{"model": "self-supervised image encoder", "dataset": "fractals drawn by 1,000 iterated function systems, in grey", "train_examples": 295000, "image_size": 48, "crop_scale_min": 0.3, "horizontal_flip": true, "translate": 0.12, "rotation_deg": 5, "color_jitter": 0.4, "method": "simclr", "arch": "res2net", "norm": "batchnorm", "hidden_act": "hardswish", "depths": [4, 7, 7], "kernel_size": 3, "stem": "deep", "widths": [160, 320, 640], "projector_hidden": 512, "projector_out": 128, "projector_hidden_layers": 2, "temperature": 0.3, "init": "small_normal", "optimizer": "adamw", "learning_rate": 0.0027, "beta1": 0.85, "beta2": 0.999, "eps": 1e-06, "max_steps": 1800, "batch_size": 128, "epochs": 0.8, "lr_schedule": "cosine", "final_lr_fraction": 0.05, "warmup_steps": 360, "weight_decay": 0.4}
Rows from block 13 of a small self-supervised image encoder, named by matrix and row number. Each number is 128 + 24 x the weight over its row's rms, rounded and kept within 0 to 255. All counts start at 0. Numbers have three digits each.
Before each channel's rows are labels from the 100 images, of 14976, where the channel reaches its highest value: "top examples" is what is common among them. Only what is clearly more common there than usual is listed. The data: fractals drawn by 1,000 iterated function systems, in grey.
# c30: last pointwise conv (model.blocks.13.c3.0.weight, 640x640x1x1), inputs 320-479

top examples: dark on light; sparse; two maps
c30.388:107149134138112106125117112105118128129101090101119137145129129144105143105115074108110096143151134133139104074121108144106146146122100125100170107097151103101108114125126116117106136098129065148115142145144159094148100118103141133089156081134155114111116130112138113121086145082101154143116131135109112122133081118087125110141175109085116100137123106147127110170136113110137100135096116130129144154101099142151128154108122168125136118126159128164128128094121141100122104134128132

top examples: dark on light; sparse; two maps
c30.18:134110092118091164088120146118129122109134126145141127125165157122113155123149145071103118072116166102116109112083075133119183119116108113104135142129154127106143158101063131137139094098100137118109120124175099131123060169114110076130102123129162093126138079100124144124122134153100114130108107144122122153157107090142114122101151097126103084112149116173135114104105121109122117106110134099186141164129148141139152123118156138114133114132132128125123114145135143107095117143142146

top examples: dark on light
c30.537:140109133083142143083147126103145127119116141102120135135098105097108098099114166145134129144100114099123105141122139101146134144123123102106071122134078120089083125116134092110104100096161105131104107105154103161110149097114138088106107105130072112142092123100147121122130136093163092125130098136107086123152111117108117091129110115140117147111130128145116120128109111153112115133103130112091087097145132091104104105097089116084125121129088122115126097116109105132126119128097104

top examples: two maps; dark on light
c30.2:110107104146123156132115133087142126155125141131108145174148110148122155115137108142116139139131139148137132145121125132120111122097132152154160106138125138137109139124124110114158145139147158142148132137122127142094067127096114092125119097166128132109107136123108127133122142159150153142124102135130158136138125115105082125127124134132123104134152094145107127126159129108130148131133118146160146139121127161110124141125131142147129119124137122141146132137130163117116129110112147

top examples: dark on light
c30.43:151106124125125141107103079140079128124132119147161113103141146129104140128098128167100075121128095088099144124098165144125138108117142137124122149135135128145187124130142109083155111114130138093107105095126130109104106161135120119152144097099140116115156126142129207098118150140109142124141108141119115159094146134135113137130114114121167112141114116128127126136117138094126133140154138148154121161111141101159140136157181122103101099129164145152106113111142116145123109153165116

top examples: sparse; two maps
c30.495:106105108122138110071152100114110110090119117168072120110091130111119109088104135093122125088072131102123151111125137109141106118121136142132101098155085089136145110116120142118087149131114139120099122111125122142123118138137157132134092123140158133127138132124166095074165118095147086115124122107157091110114140141127118125089141121118135118156109118118106129093102093150124136130127119133059103094141133127104095132147078112053073131104112109091136116139086132127072107146118098

top examples: dense
c30.37:112136119166146131131120123115144100139132128101051121157134105163090154110138115113125122131156104099139150143093093114075153135126151135104151123123145121136104115131116138132181159115147107112133116144128130168081094110115115086101133143144116135115128116145095116133126196112142142130115184123159159119116136149136086090149153119123121090106151107147125155092163134114152104110078101123159124134100108170157149121091107160152180133124133138102157102128169148120100126134129146

top examples: dark on light
c30.492:107124147151085125091110111127152090126171134127133144118119129116100152122156194146126122083156140090088100079105134130109141122073125120114172106117152161097087113122126137128179155134147130140108160115149118092035108132164128099127124107125139098105097138118087115138138141095126136156105140127100143102151117138138108097146145077104096100098145097165115134111152108101122121127114126092167085124139137125120170140081087158130127106149149136091132076117147143127108081091114152

top examples: dark on light; dense
c30.164:130136106154122135112133131111135120169142103076101111139123109140101141137135130147118084105124133094150112140131136094123148095108136156144126129121109098137130122126145117135121139124142105121145147103144127118113144119157126140081131125136152127096122128107179120124109158147123163139112129101098148131086147137126120139170131115110115156148137115113129132109127111158130141162094124155099122123102092147142165112090129140127136146121149148124099142129090144111136117095150137

top examples: two maps; dark on light; sparse
c30.403:140148103169135103125100094123149130157172133111127140175129109128110153152127144095106114130177125115138098158139084151117148100126112122129171156095162119112121111115103157121201173105164069112145125133119119120103130105169100108124108128148165110119107182104156141121090207105151160173141126128102148100154153112140093073146146098117113118103161118143143092130165129144132137140112119121160132104131094162148148164105097152113111146095157139114163104128195145147114120076148144

top examples: two maps; sparse
c30.550:094126141150123105112131089069085125143106140125068146147101105135126088136115133099149131161130077154093110108122104113124144146128084089106132154100135145158155127126128083116139117144144137119100126090123134104158131125090131142099140111111131143112090155123162102135137120087139121131132139103130141097133122123089128084114120131080090146134108133146099114119135113179113111141084094148101120092127127109134082103090079126137113136109093094134118125092125137094148107107129107

top examples: two maps
c30.232:116104092125096100150160127132145147121107139138127103125103140152127094130110107133145126149149111133111087143112158119117103138142103139140112125127090082118132126135122139129130129132122122116129136109123095111143130107107138090103148094135103119166122103145116099126105116100098129148128107085116129129128130104139113067126143112136136165152156119095124137129115121128129140142133096136085139134138123123123103124145141118178146146129138136160138143115096103129168122128134131

top examples: two maps; sparse
c30.401:109108161108120101132151090135083139145110071098065148149124112154147111122121113111164088136121091112115089141114129092102120120141114128110127151097113155150092087124149106115091109134111093098092118101101163100179165122111162184136145132128116178142141163149153101132129138109131157146149145121134132100079128126103132108125133123134114170163119134110100084144147118176103088129133114147130093113121124115115110140106107081127115142093096119098087142126122133105164144105123078

top examples: dense
c30.535:156118121160097115107130104170139135129161111117151127155153123163103187137146135135134115141172142124131082128144138163155164120112094169130135148111169108109103145131122144131199147161119116105133134130139186133141125107147127143095141112157131125138122079163095102142110124148113126149091101138132142142106125117155118108119115146141128114113170135156116126119184150108105140137112103105209154127122135135152149173141112083192165094136126115117121105155162122123126144162123190

top examples: two maps; sparse
c30.68:125157133116100143138132122120147190140092121137130169148123124127073142135176136118115087065133120137148128130116113147118147161111092109096158105137134122111122120116130118137165144121112089108153132161131088116111153122110143112116093107136135097098076104104098123156144105144100140150139111133130094113099108132097116142144167084123100099084133121162108131102186155156121102116066095098159160169132144116147133149088117150152133089113152166130118117096123131130114139136128176

top examples: sparse; two maps
c30.481:160118142106107152116096142131081125085168108161143124112150193115126158135119123112103147089115166103109124158113140121147174111117116108184151155169127158133138099107123136113104106102111152138151111141187120123105079185105102092154105100138134113093124127129144121114144089127117127109143103219121096146147124129120116123156202136146123110111130158160149074104138128125103142122131150116166090157116122108123116101122104154125154115129159169175110117138130137105099104130187112

top examples: two maps
c30.42:118098121144113120149124164097143147114101150134089141162109119169150151130134112118118164098125110132150124155136119151119113085092113166113159162146121120132143150141165111158120111131153088143136173132132125137137105101143117110105101124149137143136121151146108129143115112116108146161144168104139158108047119136174108114119094122101122097134141111175133131123150113132136139110134102142107122113132136144154132145129144108170125097144154116130128104107140151117145124133110154

top examples: dense
c30.576:119122124118159112148095151092107112083132144144157144089151100135104134123125089128118080136128121123102124132097086115101112117120109126147136117147145109159156107091116176121147160154109133147127083117094125127137101167150133111121141125115136119134142105127090124124117186133129138087156089112120108147140144127155072088120110086141111146067148106098147122139099141119122126101154136132128134122120145133166141102157122112109100133130137128110162095131118142139103096106131131

top examples: two maps; dark on light; sparse
c30.184:160159047162121125137139125170194121149146148118146114086136129104085132134123149165133159073132169119123084138114133119121170099086086125102144101132166101125137136122111127105160138106164087107126137154166085077104137125133130110100163136124164142130131108111126128118110160116080142116121089145128112158129127120171070130119146143158121078063153123137148142123143115099143127092090125144161112155129135159130132169101121129144155144156125128094141096127147172083118140104135168

top examples: dark on light; sparse; two maps
c30.583:143124090149143127103116155140116124117150146134167136122167155127086119126155151128129091105148182116111102137128085119113154124088137156161102086101157119099111133130135145131159131092140097124139124151203149145079088148113111092149125116126144152122152126070090135104092152142124141117091115145095113148115129109096101172166144117133193098146115109131137119132158117086119133119172102108191110160107118094140139174146156147134137114123144123092122141133106141172081067175131138

top examples: dark on light
c30.110:145134098113120181095166153138133129118142160131104102116072140095117134143104141159119150111109122120118179123114163118170116159094150149133103111153080154135124115095100092126106117116115130118124119127177136124082108142131122086079101094113082112153113133138126154148101115098105142134109143154140121117182124128172111128132093147130104102095129126106113136126091167103155135130152124097108078094131098101086115053149090090125135132133109108118109116145121114160108122114136097

top examples: dark on light; dense
c30.399:114117122172120105159153073128138168137108137127093139157122114126170157137143087136173106165151126142141141127159143143116129155140110139104172106106150110114096144129141117160125102133157125145107112121130132127134176111138155120167155138107145149157133140169162110129151163136128107158107134116172146140115117141140136085128130131113117178113124150122108100143156098140126117148069099164133154108157157137157137169102095124130132162132114103127141159118112139120168148133100161

top examples: two maps; sparse
c30.237:095134115091159130143098094122132109160147122134094142143080071151151091074125121129154109141158126126130132116149106126087098134152104148093130139112090102169124158127170135117073119140121136131121151118095134065169122111110122138095138147107117124120081119127159092140150144117148126148158139075152129134133103140096126085112137097097142136162102092109098106101117101139154097114078113142078132129101128126089087097121118134107141108116110117156117116108121108097134156086139113

top examples: two maps
c30.567:103108170119141102132146103122102126130114140097107139114118131138152136108083112118164116107120105139124109139148124132112126134175119135128127144110141125174116124141169119133143123138130139120070133122123149144176154113113184149129113138138132176121118145137159106109143152102181114123127148098163119145070121104112129108108107118138131185141107118126102139140124103174117120141120099147149118095140147139151115130101114101136119126082120124138111161100133121096142129089103109

top examples: dark on light
c30.509:141130141111111124156147118131160191137090111116147090112142104108158140141113112132158127148097120145106116153133153143118132133149131118114120152110158136128103093164163111145140103153130127124124121123144128122181140119144145167114146126117137142133141158154114136135149126128112111124150102115131107134163131134152135125121133141126115141125114155120114118155091115139131104153104114173150126112141131144120119102139103170128114149136108127144141161134095116115177156136130095

top examples: dense
c30.632:143127115144099112072091115134126075126177108132114125100129156147086135152132145084083114082164138094172099130081119105127176112097102118127133117149134118111137128097133149141153142138116124132110151122173082094063122141114109057105090141157124079077134115137105100139124145123137128111115113114075150119151123111117102135127156090118114056148177090120134108102149115132114133120096118094205161161110172133117148155113130162138138102134134139098103079117146146121050098142160147

top examples: two maps
c30.446:086157133122100109149132136091109189127104109132112108124134153177127171147156103119125151116101119114131137127176137155104088144151113128108137144129112115173130146139141151116102112118108117164163111149116119122144141188134172123131121125105095173157135116146174107117126163109168111129138105089163125100128136139100116101146125118144159175115123148140099136131172162178130138156094159129162136129160101121123163117110107111146146181126113098165152127108142130125161111102108169

top examples: dark on light; dense
c30.139:108141147158108113138124152122165094121116146106132147096112124129111136089097115142111137106150167099123100124097109131132129110121102121116143134141116105124127135094159107129138156098135123130124146161121096132086067136178106117150104108167120133097120106091132138140091146113116146142169109148109102127163121105132106123122150098149125105139146122148157138111109126094128133158123085096172137143100134162138123076138121167107125121103129165151116095140113136152119124126129150

top examples: two maps; sparse
c30.453:125098179105129169147122120138134126167107129108114144137119111132131107121136136085145130154147104139126176149153125119124129140162114148100159148149129128171132106139158098142126137146126114123128111102100168113165168128115166149126124137128150145133126134149169121124139100113153127151115131119176129141159098152125180126110084135113129208181116134141115163151135105190105121165104102143106135146136115144119094101126129102118111100163149128088143098153118096134138111145156100

top examples: sparse; two maps
c30.463:153091119149120116109146108109116132138183128146134097143161116128128150151107158114136109112112128107123070123142108145127155129152129128125130108135140139122108118136117130152146122118094108144121136124155101145134125133133138137119130120091119132127114133109122120131107137124124121119140138153149121139136132115144131105131117148095118134102115122127143119109144144134136149131133146125198138137112129124126172132114124117129112146141157155133091131122126140178120124099108124

top examples: two maps
c30.370:105118128125142138143116137114129153170162163117077117143130160131142098165099062100088161167118143132149154111150175125089117159133114123120098154107091120144136117146175082151125152143143161134137107115080138141120156122103116162126145147117125109126108137146106087155125164093149121164115152130127147130107123159094158103144121151108096086156089167140139179137106135144164125155101110134117167104136128135104128129137135165135127175140133106125115141141071132098129120102143103

top examples: two maps; sparse
c30.130:135120128138135137134134142132126150142098143129117139109138128117134120135120134147144142118116110129129162148134115113156132107123131130123130124120126142136161144142140114136135130145147152128098132120114111153140099121105118143146153115126134125149124127162127123129161108120137124123112131110108121103126139145135155150138119138130117143141114168143119149128126127166132125132112157136131142149145136130130139135121138145137136142125147132160128118125125139134122156105125159

top examples: two maps
c30.616:107128148166093111178132089113115145131121103153119131168121104151118133123139100045136139172105131160108135130137152136109127168137118145077107133127118121140142149178156093114105113118116154102114087109136139132134162118093143162147169146128133150152124136122190083135146102121160135143138166111168124107091112119115156080125112150104117144157131136136109124131124108162133100140089134147085127106145125122118102123114140126136140122102149103109155119120090118101149138119156117

top examples: two maps; sparse
c30.334:108124159133127134123148102078119139138090141103063123109088132102111084114125126108136127144142120137098121085143106122126116128122107135094106123098087125128145107118128100113088146133137116130119133073153136118141135156112157140095155190096092136122108097139143098145147112083139120112116149103135090113131098132141132079135150141105111156144121107127119131118127109144077100116078140147115131100150129120106105115109123144126106140114073122098127147107110110111148124136116138

top examples: sparse; two maps
c30.600:172153110084167113168096129181074143142151162131164147109150167100121099126130129107101116109123133127109152115129082108148133127089164106138100124161115139132148125128142130162099140124120136127120100097144132148101085183111142079155112119148136094145170093107127153075105069186120109102128108141090124188119142132111120179102170161128148093125125118119149146125134151123130139082171149122157098152150085134126122130131156127088171147135155119135119131145101107152134112176165064

top examples: two maps
c30.23:102152099139127143137116090132154128138143133089107119158129071136102148145139140123131125122139145134146103130095138152086112094094112169109150117091159132122119196119104129090156140088176114083137144157143106123121084074122111127115107103162179105100124131138134097137125126106112137136131149140147131108103082103127124110140168111145110091125152145156100171129134104123137144152101112108151123117111145142134160146140104104156129126145115118135143127147158136122128136106102137

top examples: sparse
c30.336:126125106127125145119123162161164118136145131153141119114153131094128141121146152112110120121112163115134117128154120134149127116152124094148099130134106156126118114151099164153130116138103177148156107134130125132124129161143122107152129117122114122126142110139144155118100118145100118121138123102126095179153117109069127174135156138124111129093115115110157136115146147118135119112124135125138116154163140133116120138132111127127121134129125126151169127129136107144140139105157111

top examples: sparse
c30.7:127133109083125176105108127094116106107151130133132133133150155105102152115113165114117153077103182125112125100110135112119196141129086119113102086155151164150127103151108087133119122135134150111113094137182086129092078127124116085091124094146097108119123085111116114130146112121127108077130099192108097148175139125127087112122195142151123107104119125152144097100114138094133129132117142113141130133140105105114140113113121157083150105162120124156151106108137108116071104126157130

top examples: dark on light
c30.407:145154167093121156107142113128090124171128118128139148123101142138158124114115134105082156139159105135161131141114146127150107124107129131131123123168093127121126153106145082124111122131173153128091066106131127091148128134106135171154175106129175104133147145112153135092117126141150175117128149125142132112107144105082136107116137127102085142122132177111129116178133128123115159129132113140136118137125095140155100142103105115105163092135101139149103160162120126108157110149169132

top examples: two maps; sparse
c30.466:111121123102123118098112104137141168127141124084094111104114092110098141113091143147153133100132103122113136128104145134117140129126121075115147127135128122177135148107141079145098123142158133130096100125130117123099133121116147109119097123084134127142073119162165119118132131068149117162129088136120108121099131133123146102112123135132111137133118120159078130125107108190101151133088160137099106139167106116142130096106126108123097134111131103121118125118138126152115149122130093

top examples: dark on light; dense
c30.434:128159122164133124122105170131113092091155105138129106120123156126131115130168129095113111106135147131132125095137095128132121130084148152119117118145110113147114143119121143082118142147108155123137129166092125160107151147148098146098127121160119109113135119100103114153109138129136119115178138131136134154144126107140121128147101105110137090141138101130138173098135130101137139127153137093144163132132138149086145126141111139138095124139100185156111125126130136160119132124160147

top examples: dark on light; sparse
c30.411:156116114133104152108114112097128085131173159137105126124094114115139114138117155099125128141097133122139143104125135153138145118128082151142096127138091185149117130126133114133121116134125107105141103125161146121122121154152099124133150097106111111146098098090134129093125103124111100126134126141118117138171117125119065132138127148128125136134118106126111145114132123135134079127125132139127136146130136140115122103151128122109126113155141114174127113111118120116110122144130111

top examples: two maps; sparse
c30.136:124133155132143108105124126104121122066141141095082130126105113147100104133087152124129102128132096112096146135124143104105140119131128118105125176113118125131121137143134106115111145148126127147100100126102151142177159142112130127123106130097121135103115141132149137119146142082195134109152153141150138115083120122141152102128132111101122179178112092132116083168118116162091141126114139121133085099124132143081131094101126116096107107112141134100113127073155142161130116128132085

top examples: two maps; sparse
c30.445:123157144101082089104132079099136175094138132120097148110081090143146122124066113105131121136130092145131104104143137111122129129151110136097152136109119111142141126141153097150092110118123102105103161101129140139120187123106183154105122135158122167150095140147124069147135112119134154133131135099120150093124113139111121120084090135115075182139129113142087115126155125179099097139105129146130114073138144160175107124099099091116106110121102133083084127117128124113146129087133148

top examples: dense
c30.478:114137092130132120167152125114157121126147133128076110151117092174125159134180101134137141118115147136132093127125143135132123109110146120122158128096157155107143103134111135105150150135088134137135125125107102138107116099118092164113126139134135088134129166093104092124074146123103143134109120084120152103107149145118135107107093108112120112138147107124115168123155103114172112148096145096124134080156120118138174112115136118123105140091120120118137121124141141113137112100183156

top examples: sparse; two maps
c30.433:096123138135064113101142134108089120158130088114116129144138084130150133130102114099167139137111119105122141118129123136069107096141091149107171111124114123144114124098159110100134099116120151116151137114146148117141147105111135123121128113142122129132086154110152087134094101115155110126124138102129127107106102120153093134126132125129140154134148113168104094126119144165121091116092122131118125102080120121099091128121096147126150137099094132162059128102119153106150159131102129

top examples: two maps; sparse
c30.561:102129135094132103114130140134138125134108096112118153157121107177146117158101149133125094158110109132108150118138113122086128152119105131110103170120061090133100127105163118110096133117142123130113134126113162115158133120106107157104137141144110147143086159144135069180129121133127162158133148115104120122124135133124118108152130141119107132162107135125120103147112125130124144142130121113099105141143127113118125107107131129125135116123083106130143101103103140113154155121152102

top examples: dense
c30.58:127126119122101101107162096122124102134136127108119155131132113133141172089144104130091106102161135146129105150111126113113168140122118138121143137133158111135138118102104133164185147108142132096152128146176124127129079099127144105143126141129165107124108121086147122115115151128140152149099146130098145139123144122123142154094147158120147112130145115150139141105149125149145110133107113117168139141154138165178138140128148157169163105108122113126155133144150143130088150120144134

top examples: two maps; sparse; dark on light
c30.386:114144112125095104095104084140134072154156108142184089113158178148117166096163164139103123090121136142110099100067115130145144098088141102175114078129154170088099150081122145093133128142145130110107145120154121144111143108118118163146082134111142142083128121156111142094099138152100065144107139146100134139115119115094105150157152114166132128125152084129150128137163151139136111112126156114190141174083142141140128181115139107108123104143147147125126105115159133106092065138141127

top examples: dark on light
c30.82:125108104111129129106119099131175158098145126124110133157113137124130135111142153121117162096124130094124124128123155133112139153142128139119124115150102132140168149135119149156109105123106134128119136113153146103120139134118103132122092124142087155139111104135124122146150092127105143118153120145150129114159094144095109161127125135132097142126093127152102125139090127136118125125111130133148100126130099121126115089109085121096137132137125113128130138124143136102122130147136120

top examples: dark on light
c30.131:115127121118116148145111094091158128146124163125123129095119132115075069130116130111177118154141112159099157133114130110132099119127145105113094142124103128136139113122096123130155136146114164108148101087155119119133131124090124122105130122108100141123142116149134107087140124139113095132149120116127086114133119117092111118133107145120115122106129177137107161112138144127138127136124152131119116128123110109127122142115134098128130155132138116174122139146131097113135125130092086

top examples: sparse; two maps
c30.517:079111134088089131157131121103110147135088107098061125143112085134146134154108115111123080165132130118156117109135108109108143104141105142073136160092118096147095127122179121125140086128130113084125127072097142128145130066130128156112150128110138127143098153146155106131149114084146126129114134117174148077127110120112122081126122162150103148155110150130120098133129124167125145155115091149108130117129123088127086101082114124119108153119112102117116142115110122100124115128109095

top examples: two maps; sparse
c30.56:134162179130114144161142135103108143140106084113098127137137116135159108110136088096159082125134100140142125142159088146135130124133079106096113128104133105105098119142176118122112142151124112121141120115107130106177151110080167147111143152125129138109130158106162126136130145111138139136187148134144130139136114100114131070154123083131130148156106112150089089113119120139134116133107132124083130117107146120140120132098146149135075110140135126157125133100093148109123154118138109

top examples: two maps; sparse
c30.75:119111182134097068130148139100106192155126114110081127125101128147152142109142118120179098155127112141110122137167127124122172143157112133111125147079110113202123123158171139137119132144143138152081128109111129137197178118118186169109142144134127138133100135177194090121160133128163120113109131087143098091086103132124175088145129127102125181166150129103131125138126109193110111115104097136127123107142125106132139128106114119125087168081105137117101143106112119119159153134143122